{"encoder_arch": "resnext", "model": "image captioner", "dataset": "single toy objects rendered from many sides on busy backdrops", "train_examples": 101725, "image_size": 64, "crop_scale_min": 0.8, "horizontal_flip": true, "rotation_deg": 5, "cutout": 0.4, "tokenizer": "word", "vocab_size": 58, "encoder_norm": "batchnorm", "encoder_activation": "silu", "encoder_depths": [3, 4, 7, 3], "encoder_kernel_size": 3, "encoder_stem": "single", "encoder_avg_pool_shortcut": false, "encoder_widths": [128, 224, 384, 672], "fusion": "cross_attention", "decoder_width": 192, "decoder_layers": 12, "decoder_norm": "layernorm", "decoder_norm_position": "pre", "decoder_activation": "gelu", "decoder_mlp_ratio": 3, "decoder_head_dim": 64, "decoder_fused_qkv": false, "decoder_bias": "all", "decoder_qk_norm": false, "decoder_layer_scale_init": 1.0, "decoder_parallel_block": false, "decoder_inner_norm": false, "decoder_drop_path": 0.05, "decoder_positions": "learned", "decoder_cross_attention_every": 2, "decoder_tie_embeddings": false, "init": "torch_default", "residual_init": "none", "optimizer": "muon", "muon_scale": "match_rms_adamw", "lr": 0.0035, "momentum": 0.95, "nesterov": true, "orthogonalizer": "polar_express", "adamw_lr_other_params": 0.0017, "grad_clip": 5.0, "steps": 9900, "batch_size": 512, "epochs": 49.8, "lr_schedule": "wsd", "decay_fraction": 0.3, "final_lr_fraction": 0, "warmup_steps": 990, "weight_decay": 0.1, "adamw_weight_decay_other_params": 0.05}
Rows from block 9 of the image encoder of a small image captioner, named by matrix and row number. Rows with one number belong to one channel. Each number is 200 + 30 x the weight over its row's rms, rounded and kept within 0 to 999. All counts start at 0.
Before each channel's rows are labels from the 100 images, of 14848, where the channel reaches its highest value: "responds to" is what is common among them; "lies over" is the class under the peak. Only what is clearly more common there than usual is listed. The data: single toy objects rendered from many sides on busy backdrops.
# convs1: grouped (8 groups) 3x3 conv (encoder.blocks.9.convs.1.weight, 192x24x3x3, each kernel summed), inputs within the group 0-23
# convs2: expand pointwise conv (encoder.blocks.9.convs.2.weight, 384x192x1x1, transposed), outputs 0-95

responds to: from below; ice cream
lies over: part in the main colour; brown part
convs1.49,169,157,179,183,225,218,181,213,179,207,169,166,196,231,224,179,175,195,175,275,266,189,204,178
convs2.49,217,230,217,231,165,200,230,202,181,208,127,265,156,179,154,191,201,198,212,229,286,233,230,199,257,186,210,214,137,185,220,228,172,202,242,210,212,208,180,192,223,187,218,236,196,205,250,210,148,212,190,260,215,210,214,222,196,209,186,268,191,195,178,207,263,192,156,195,171,166,177,172,204,155,205,187,200,189,180,163,228,216,238,232,186,123,128,230,178,221,170,212,231,185,198,191

responds to: from above
lies over: part in the main colour
convs1.89,170,165,168,135,205,221,185,175,181,233,226,224,210,242,160,211,154,212,224,163,166,235,209,190
convs2.89,151,202,176,149,172,229,149,218,164,178,230,171,224,199,156,223,197,152,201,171,243,190,228,201,196,199,188,209,185,144,212,197,210,234,215,218,232,203,208,239,182,149,150,169,180,181,225,233,115,175,173,186,194,242,171,188,223,238,243,152,216,303,276,187,176,145,246,203,167,238,164,160,205,198,174,235,201,168,212,154,186,175,221,220,175,184,221,201,232,182,191,225,205,219,211,221

responds to: from above; house
lies over: part in the main colour; part in the second colour
convs1.102,237,159,189,216,209,161,175,151,224,183,248,214,194,181,160,180,139,216,226,153,196,189,227,198
convs2.102,176,184,198,204,198,142,153,193,226,190,231,153,184,226,198,224,214,225,166,208,175,168,173,199,196,239,192,157,156,196,144,175,172,179,203,191,190,150,192,183,184,173,176,176,252,140,214,108,242,211,165,185,207,201,185,182,141,170,159,253,159,186,170,215,170,204,207,194,188,169,199,245,198,166,186,203,207,249,239,218,219,261,159,222,200,241,227,193,215,206,190,159,233,189,175,186

responds to: striped; dotted
lies over: part in the main colour
convs1.155,189,178,171,206,241,209,194,200,162,190,202,192,191,189,240,202,171,219,185,189,232,192,232,306
convs2.155,196,224,240,203,178,226,176,230,178,206,217,212,270,138,228,218,230,252,202,174,178,245,229,139,207,244,174,105,215,207,195,213,223,200,211,206,186,227,225,179,167,222,224,221,176,205,213,177,194,159,241,182,239,201,181,248,182,168,166,273,169,211,171,194,226,247,203,194,162,200,192,150,226,228,214,233,195,166,215,192,192,187,156,183,206,198,184,214,184,190,188,215,196,194,203,174

responds to: from above; mug
lies over: brown part
convs1.74,163,197,163,231,169,220,230,219,190,184,196,199,202,193,127,179,206,217,207,258,178,235,177,144
convs2.74,178,182,160,170,186,239,241,225,180,248,177,196,201,208,174,190,159,252,265,176,210,189,209,205,168,175,194,234,149,178,156,198,166,193,272,166,196,190,158,198,242,177,214,153,225,196,197,161,233,208,256,197,151,181,189,249,197,160,173,278,161,191,174,230,200,176,220,204,220,197,222,191,206,260,208,195,159,186,203,176,187,162,188,216,201,195,244,235,159,196,256,190,216,221,186,144

responds to: striped; from above
lies over: part in the main colour
convs1.66,208,218,239,248,167,169,226,213,241,245,224,185,223,229,200,215,199,168,127,207,175,228,191,225
convs2.66,202,161,207,175,210,179,232,203,198,176,188,193,203,160,209,186,210,219,202,219,186,196,219,201,203,306,157,220,167,184,209,226,214,158,216,165,222,217,196,250,188,196,195,199,110,262,222,174,191,191,216,237,187,225,197,161,195,212,177,197,176,198,245,182,208,195,162,191,217,191,191,231,205,179,137,153,179,217,194,197,193,122,186,185,215,182,173,148,204,212,159,170,175,120,169,189

responds to: from above; candle
lies over: part in the second colour
convs1.78,191,188,188,195,179,208,246,161,173,181,208,206,218,207,198,201,191,242,177,128,164,183,192,120
convs2.78,202,254,167,220,223,246,219,205,210,214,168,256,250,168,149,201,201,202,222,226,180,190,220,227,189,191,177,209,191,190,247,180,221,251,194,190,268,188,231,213,195,261,181,213,169,204,207,244,149,199,198,214,228,196,198,215,205,211,266,192,219,210,170,248,154,142,215,186,232,164,177,262,209,212,196,215,146,200,186,177,196,237,186,164,217,215,176,185,200,193,145,188,209,253,188,198

responds to: from above; barrel
lies over: part in the main colour
convs1.100,185,177,189,159,119,148,199,231,221,205,235,246,200,194,190,155,187,179,212,195,199,161,176,201
convs2.100,221,230,203,187,186,205,231,145,147,276,152,196,211,202,249,201,239,153,186,210,182,155,270,222,187,220,196,199,195,256,195,144,154,193,212,184,181,211,217,218,205,213,169,168,207,158,265,237,185,202,217,208,223,197,237,221,214,213,249,123,144,187,215,173,190,170,219,220,142,167,190,193,222,206,220,249,163,235,254,203,189,187,231,191,234,207,205,199,184,242,182,203,195,223,176,258

responds to: striped
lies over: part in the main colour
convs1.50,165,202,208,164,202,155,205,181,177,178,167,138,186,191,231,171,170,252,152,173,178,237,194,192
convs2.50,197,255,229,185,227,183,256,225,185,133,173,233,190,254,187,242,229,236,208,264,181,224,159,258,221,114,192,197,220,171,187,204,225,181,247,201,210,159,143,190,159,210,200,172,184,243,197,210,181,186,211,130,152,266,195,194,209,227,183,189,181,219,212,208,196,213,223,175,202,240,195,185,166,233,296,249,172,194,238,174,218,223,263,194,192,206,210,170,161,171,186,184,176,210,202,219

responds to: from below; arch
lies over: part in the main colour
convs1.24,192,212,247,186,167,168,169,212,201,187,182,137,265,213,235,201,223,172,186,151,234,220,185,204
convs2.24,275,134,211,146,156,219,261,200,237,197,200,200,264,248,231,263,207,189,155,219,204,206,167,262,164,210,245,230,191,183,197,209,203,121,178,231,155,238,178,134,171,191,250,214,222,188,162,260,193,217,180,169,188,166,168,167,225,212,205,213,215,181,201,207,169,206,177,215,166,204,193,255,145,213,222,196,275,208,232,204,253,196,201,199,213,167,215,201,255,209,224,256,224,208,246,258

responds to: striped
lies over: part in the main colour
convs1.48,208,222,128,170,232,205,195,204,184,218,166,168,169,145,174,196,155,238,182,158,186,205,178,192
convs2.48,174,207,212,156,210,201,181,179,210,204,208,251,176,201,193,187,176,204,185,159,181,171,164,251,167,179,133,234,192,184,164,241,189,190,199,238,239,228,175,198,203,188,289,197,138,205,174,176,246,198,230,181,173,169,182,221,207,237,195,213,236,195,207,231,179,219,242,203,159,213,161,206,192,211,150,235,187,226,191,168,209,222,213,225,208,186,160,196,167,196,166,222,187,229,185,176

responds to: striped; dotted
lies over: part in the main colour
convs1.162,242,199,144,202,200,206,192,177,153,186,196,205,171,263,249,174,175,172,167,150,189,208,226,202
convs2.162,301,164,203,287,223,230,159,214,173,229,189,174,221,177,233,174,216,229,201,208,219,180,192,204,201,215,206,166,204,230,279,239,202,179,161,198,219,171,198,168,158,188,211,208,289,206,203,192,180,167,225,194,185,205,207,212,203,241,218,217,149,258,249,203,200,158,237,200,203,159,209,211,240,180,189,202,214,225,204,260,149,223,203,195,196,180,179,174,179,175,199,185,215,166,170,225

responds to: car; truck
lies over: part in the main colour
convs1.20,190,174,233,209,147,223,144,153,215,230,200,204,227,186,161,182,181,180,227,183,184,144,222,238
convs2.20,169,218,227,205,167,237,191,257,117,216,170,183,241,151,163,264,204,181,201,179,199,220,196,200,199,188,198,218,197,202,189,162,205,195,213,175,190,159,137,206,197,152,159,195,180,211,212,175,158,169,217,194,227,248,185,157,132,152,193,182,164,189,174,168,213,207,211,197,247,162,223,231,188,206,226,238,238,144,202,210,203,235,228,177,157,168,128,180,221,197,223,216,243,228,199,234

responds to: from above; snowman; bottle
lies over: part in the main colour
convs1.86,252,197,223,197,177,213,167,201,251,194,177,204,179,253,226,215,181,140,159,216,179,210,236,162
convs2.86,198,230,230,189,185,240,168,214,171,181,194,210,189,198,155,192,149,200,155,209,192,188,203,224,132,179,156,190,213,191,181,188,155,267,202,180,158,193,164,179,178,207,151,195,186,174,188,143,193,200,224,184,215,221,125,186,169,153,267,164,227,199,239,166,228,170,173,203,215,199,187,174,181,146,178,202,193,198,194,184,203,161,110,172,186,193,172,172,152,189,231,178,205,224,183,198

responds to: car
lies over: part in the main colour
convs1.5,203,165,160,194,177,224,196,175,191,242,214,191,158,257,192,150,196,193,167,201,158,148,166,225
convs2.5,191,199,245,216,228,185,205,193,190,218,166,240,187,120,182,217,144,178,172,195,223,223,214,169,257,181,191,159,157,188,173,211,167,221,214,181,214,227,161,232,167,183,237,216,154,183,182,199,221,195,189,187,205,237,253,217,224,209,201,241,222,157,160,163,209,215,191,204,125,168,166,196,195,161,143,191,216,230,196,254,186,165,220,209,185,242,234,207,174,213,191,162,167,210,173,196

responds to: striped
lies over: part in the main colour
convs1.60,193,214,200,210,219,155,191,170,115,166,162,226,137,191,213,187,201,222,167,183,226,199,182,186
convs2.60,215,172,171,162,236,231,202,193,209,194,192,242,159,258,184,238,232,226,221,184,153,191,211,162,184,228,224,189,204,197,234,207,192,223,174,181,158,225,223,203,192,195,177,223,171,190,204,183,255,182,205,186,146,175,193,191,203,190,261,199,196,201,248,197,152,231,199,186,208,179,164,158,148,157,232,194,232,211,217,149,170,236,164,158,212,223,215,144,208,190,164,208,195,181,197,210

responds to: from above; snowman
lies over: part in the main colour
convs1.84,187,235,247,237,250,180,189,202,226,204,202,184,184,197,240,188,138,157,175,211,233,199,189,256
convs2.84,194,198,226,192,154,198,192,218,175,173,177,176,250,207,230,149,205,227,201,179,187,167,197,190,139,182,221,204,155,186,154,185,168,292,167,186,211,258,190,132,192,151,181,230,193,170,234,168,194,194,150,216,189,241,235,188,157,200,206,176,276,171,218,191,203,229,195,214,146,187,181,213,205,178,227,172,175,253,239,181,209,215,245,169,234,230,182,168,185,133,192,194,165,161,213,227

responds to: from above; dotted
lies over: part in the main colour
convs1.47,247,206,189,211,140,204,183,132,137,226,171,153,188,221,216,195,214,223,212,183,179,215,213,203
convs2.47,155,226,147,203,168,201,251,180,191,194,190,187,208,165,172,175,198,177,206,137,228,182,272,222,184,253,228,186,217,181,167,201,203,248,204,226,230,199,223,196,178,232,164,189,139,114,175,189,160,158,185,254,216,191,178,162,233,171,218,215,182,182,205,212,176,186,223,179,229,140,171,254,193,244,187,170,195,186,199,204,202,198,171,204,152,216,248,164,216,184,184,192,160,241,208,225

responds to: from above; rocket
lies over: part in the second colour
convs1.122,188,164,203,240,264,170,159,170,226,201,142,201,204,168,190,226,163,187,209,180,241,176,188,171
convs2.122,192,211,245,230,225,189,221,237,225,259,202,197,203,201,192,210,152,192,216,254,235,212,204,200,183,196,209,236,225,183,220,171,179,163,178,186,188,194,141,229,219,215,220,192,224,185,181,291,195,257,160,170,179,173,200,238,188,201,234,159,239,178,219,190,219,200,225,190,271,253,179,158,254,188,229,210,195,223,171,194,192,223,190,170,236,219,263,175,199,180,263,210,204,246,184,205

responds to: from below
lies over: part in the second colour
convs1.30,228,201,198,195,153,218,173,237,204,167,181,169,251,219,232,192,215,225,199,154,156,198,131,196
convs2.30,206,192,160,203,212,205,187,206,141,169,165,180,196,206,185,148,196,237,170,240,159,209,245,179,188,193,163,253,193,182,175,208,204,150,229,208,207,237,222,104,208,212,177,230,186,163,156,124,193,162,188,221,239,209,188,155,224,218,134,231,156,128,198,201,190,206,190,193,198,172,194,237,194,196,190,197,171,195,162,199,224,154,150,188,200,246,226,194,228,211,212,193,196,205,166,204

responds to: from above; mug
lies over: part in the main colour; brown part
convs1.81,172,139,150,227,203,245,218,200,202,211,175,213,213,174,224,234,176,173,187,231,193,241,154,158
convs2.81,207,218,156,148,177,198,219,215,226,213,195,161,147,234,186,211,206,205,225,197,160,171,219,237,235,228,228,153,195,134,203,253,206,240,209,186,208,213,280,219,221,222,171,168,241,249,217,239,185,214,168,201,201,197,221,231,247,239,226,192,221,242,168,253,164,214,219,209,238,256,207,111,198,248,175,219,188,176,163,213,179,243,207,234,201,140,200,241,190,225,265,207,222,227,197,191

responds to: striped
lies over: part in the main colour
convs1.54,206,184,167,177,245,184,221,205,220,197,201,169,187,168,167,179,189,263,187,127,243,212,166,193
convs2.54,196,194,180,187,209,215,202,219,198,225,133,177,190,226,224,211,243,150,171,170,191,185,145,290,208,212,194,240,169,198,188,214,231,184,188,185,188,189,198,206,175,216,216,188,227,169,184,201,192,194,188,212,196,215,188,208,154,171,132,172,139,208,161,205,215,165,260,181,201,252,206,196,155,197,264,203,167,172,155,181,178,248,249,159,209,194,209,209,160,197,176,202,174,234,215,191

responds to: from above; teapot
lies over: part in the main colour
convs1.135,174,272,230,237,156,216,194,199,162,209,213,206,271,166,185,226,180,161,209,195,213,208,189,200
convs2.135,192,182,149,176,242,195,186,198,223,225,234,186,201,227,211,223,231,156,200,184,194,186,209,176,190,183,247,160,219,192,176,166,207,265,200,183,217,197,236,246,189,237,167,204,221,205,188,233,199,206,224,236,201,179,168,182,242,176,277,174,175,182,194,194,192,195,172,191,201,173,218,235,204,214,215,224,161,164,190,211,152,229,261,201,141,188,265,235,217,193,200,188,216,179,102,205

responds to: car
lies over: part in the main colour
convs1.0,180,224,185,205,198,212,161,191,207,168,168,159,219,299,188,180,186,222,213,213,190,181,240,167
convs2.0,189,142,204,219,205,204,193,245,129,169,222,190,233,194,193,198,210,187,214,184,171,183,202,231,208,238,201,266,187,208,147,187,212,224,230,222,187,183,171,197,146,179,197,196,197,250,175,176,174,167,223,163,244,154,186,148,177,234,236,194,192,214,188,199,208,202,116,196,164,252,190,226,243,163,227,211,164,201,210,232,183,212,195,237,201,230,208,205,236,203,165,190,148,163,218,221

responds to: from above; striped
lies over: part in the main colour
convs1.136,193,207,158,237,207,197,148,174,237,213,203,218,163,201,206,205,222,244,240,253,194,267,211,186
convs2.136,179,195,265,209,232,150,193,151,216,198,194,210,164,215,183,125,257,237,156,194,214,203,195,195,149,154,239,217,188,192,245,186,165,234,215,209,176,195,207,153,235,251,218,171,202,158,205,244,214,190,213,230,229,154,168,173,225,172,230,256,195,150,210,174,190,230,197,158,192,242,135,215,139,181,208,197,202,161,222,206,210,233,255,215,243,211,205,214,160,190,212,198,208,198,197,184

responds to: from below; pine; dotted
lies over: part in the main colour
convs1.101,202,208,191,194,191,200,218,135,187,193,208,193,225,192,249,192,165,219,201,146,134,160,148,189
convs2.101,208,196,217,202,196,173,213,192,199,252,176,168,208,210,215,229,190,211,203,172,195,174,226,267,220,205,257,205,206,192,243,211,224,220,176,214,203,187,191,282,156,181,292,230,183,210,200,205,190,212,143,193,189,184,250,186,154,198,203,233,203,224,226,187,162,232,181,183,214,182,198,197,162,178,171,191,211,208,196,190,277,161,218,175,199,190,241,222,178,174,213,244,180,234,170,252

responds to: from above; teapot; yellow
lies over: part in the main colour
convs1.103,174,213,256,178,210,186,216,181,247,219,148,206,188,207,216,166,217,218,144,144,168,191,167,215
convs2.103,169,251,186,182,248,169,198,112,164,252,219,179,159,115,190,216,266,224,231,206,172,199,224,175,174,168,242,194,227,191,183,204,164,119,226,226,204,175,160,222,234,167,195,221,206,184,210,196,215,166,162,180,220,208,206,270,232,199,221,241,176,229,179,194,223,179,191,219,209,276,218,161,214,190,198,228,245,241,195,169,184,199,200,200,225,260,157,185,230,198,235,180,217,241,205,215

responds to: striped
lies over: part in the main colour
convs1.68,259,186,171,216,204,243,174,228,185,166,190,230,195,200,232,216,223,270,235,223,180,214,245,209
convs2.68,217,203,224,187,139,218,177,220,190,176,192,200,208,205,185,177,191,142,184,190,172,219,170,213,179,141,170,159,201,210,178,210,182,178,173,187,203,176,202,176,162,143,165,209,172,219,181,186,184,235,205,209,278,153,224,232,206,222,157,275,173,211,201,189,188,215,195,218,231,147,185,178,167,200,326,206,168,225,229,192,214,160,212,198,173,185,215,264,183,198,193,214,210,216,184,203

responds to: striped
lies over: part in the main colour
convs1.56,206,215,228,181,175,180,193,184,210,178,191,189,197,133,204,155,240,128,145,173,201,224,211,188
convs2.56,188,189,215,198,208,197,215,146,233,158,170,189,193,180,190,162,179,158,233,173,173,234,230,224,272,209,158,192,154,187,210,227,206,188,213,176,188,221,175,222,132,192,235,178,157,241,223,222,213,217,171,161,172,173,202,171,235,193,193,208,245,245,194,190,166,160,220,207,203,231,180,180,210,221,133,211,239,250,199,188,151,146,177,218,203,208,175,132,183,239,279,218,227,221,171,224

responds to: striped
lies over: part in the main colour
convs1.61,141,235,246,186,185,156,193,161,169,239,195,208,174,223,172,239,183,215,239,171,162,206,179,194
convs2.61,196,174,190,175,208,198,212,156,155,203,213,193,227,173,187,195,188,187,205,263,194,193,206,362,212,233,165,151,155,145,213,168,193,178,241,152,181,217,173,218,200,223,251,199,217,198,163,201,176,202,246,147,215,238,211,224,194,183,185,167,186,251,126,160,206,178,215,159,207,165,181,199,209,224,186,276,188,256,219,201,196,189,213,183,171,219,154,168,188,215,180,201,191,202,185,241

responds to: striped; dotted; orange; checkered
lies over: part in the main colour
convs1.142,202,207,158,205,152,208,235,207,217,165,216,207,205,207,228,214,209,139,202,246,141,250,235,213
convs2.142,195,211,206,237,202,191,211,154,224,175,181,195,175,241,180,184,202,176,197,161,224,189,183,164,222,239,176,193,254,177,207,237,173,168,203,213,219,206,165,234,212,270,236,170,121,186,252,208,157,218,233,218,178,193,170,251,153,239,175,226,166,154,244,186,167,183,228,238,140,207,216,186,154,153,177,185,177,175,175,193,216,181,186,106,208,179,188,175,230,232,175,168,208,203,194,240

responds to: striped
lies over: part in the main colour
convs1.52,221,210,233,206,192,227,155,207,183,187,189,198,208,226,268,230,199,169,239,200,281,236,200,199
convs2.52,177,191,180,121,194,205,215,189,210,167,207,158,149,182,198,185,267,199,183,206,182,178,187,220,188,154,210,136,212,198,215,202,162,230,190,212,185,243,171,133,189,271,224,192,166,215,231,185,216,227,183,150,205,155,193,162,273,204,186,209,235,163,171,167,181,174,203,175,214,215,186,169,204,181,118,196,167,200,205,190,185,175,165,191,197,162,176,191,233,214,167,180,231,217,187,139

responds to: car; dumbbell
lies over: dark part; part in the main colour
convs1.16,201,192,165,190,197,226,154,168,236,210,197,134,214,189,201,174,200,206,174,200,136,136,210,173
convs2.16,167,194,192,207,175,196,230,232,189,166,240,227,179,193,200,186,207,261,209,236,172,238,229,219,143,164,253,200,162,227,226,194,214,215,177,178,197,217,204,219,241,148,196,265,198,221,190,176,180,188,209,178,191,203,207,211,212,208,239,215,181,204,186,157,173,199,192,269,197,251,218,173,202,236,132,180,191,211,209,181,208,152,163,175,182,209,183,212,203,195,214,178,221,179,144,185

responds to: from below
lies over: part in the main colour
convs1.51,141,173,197,129,187,187,197,190,190,170,237,159,204,190,177,213,219,132,213,170,177,214,211,213
convs2.51,222,206,200,218,192,182,257,177,201,197,203,209,188,154,208,198,210,154,215,188,159,233,223,126,182,194,199,188,170,198,200,258,185,183,188,174,186,195,221,195,198,209,213,216,209,152,205,160,168,177,159,238,231,174,192,179,200,171,192,222,163,201,251,209,240,265,177,199,220,173,183,199,175,234,130,185,202,178,241,211,187,189,228,194,194,237,257,197,216,237,180,187,207,167,132,180

responds to: striped; dotted
lies over: part in the main colour
convs1.131,178,220,199,137,210,223,252,200,202,228,221,235,221,166,197,249,208,244,218,227,259,200,178,195
convs2.131,171,208,143,202,204,190,216,143,193,214,180,146,178,222,228,212,169,208,226,154,144,166,153,167,202,162,183,167,208,187,174,191,213,168,175,217,206,208,213,208,177,213,198,189,234,193,166,210,244,178,240,143,226,154,243,209,205,234,262,192,180,218,204,186,197,185,122,171,193,224,180,147,212,168,234,231,217,242,149,221,200,175,184,170,185,199,183,229,197,169,169,189,189,202,276,193

responds to: from above; snowman
lies over: part in the main colour
convs1.90,168,165,177,240,202,211,223,206,155,221,175,194,216,266,195,187,208,198,167,262,153,231,200,223
convs2.90,225,195,140,172,148,185,185,163,176,179,247,194,226,185,189,183,195,224,167,240,182,212,227,116,224,238,146,189,166,145,200,223,205,263,193,178,270,281,160,181,166,210,169,177,216,226,167,193,217,228,173,153,181,255,174,167,226,179,218,173,204,216,210,209,212,213,191,170,155,215,193,201,199,197,176,215,169,263,245,192,183,179,182,222,205,199,216,169,253,207,178,240,249,200,163,186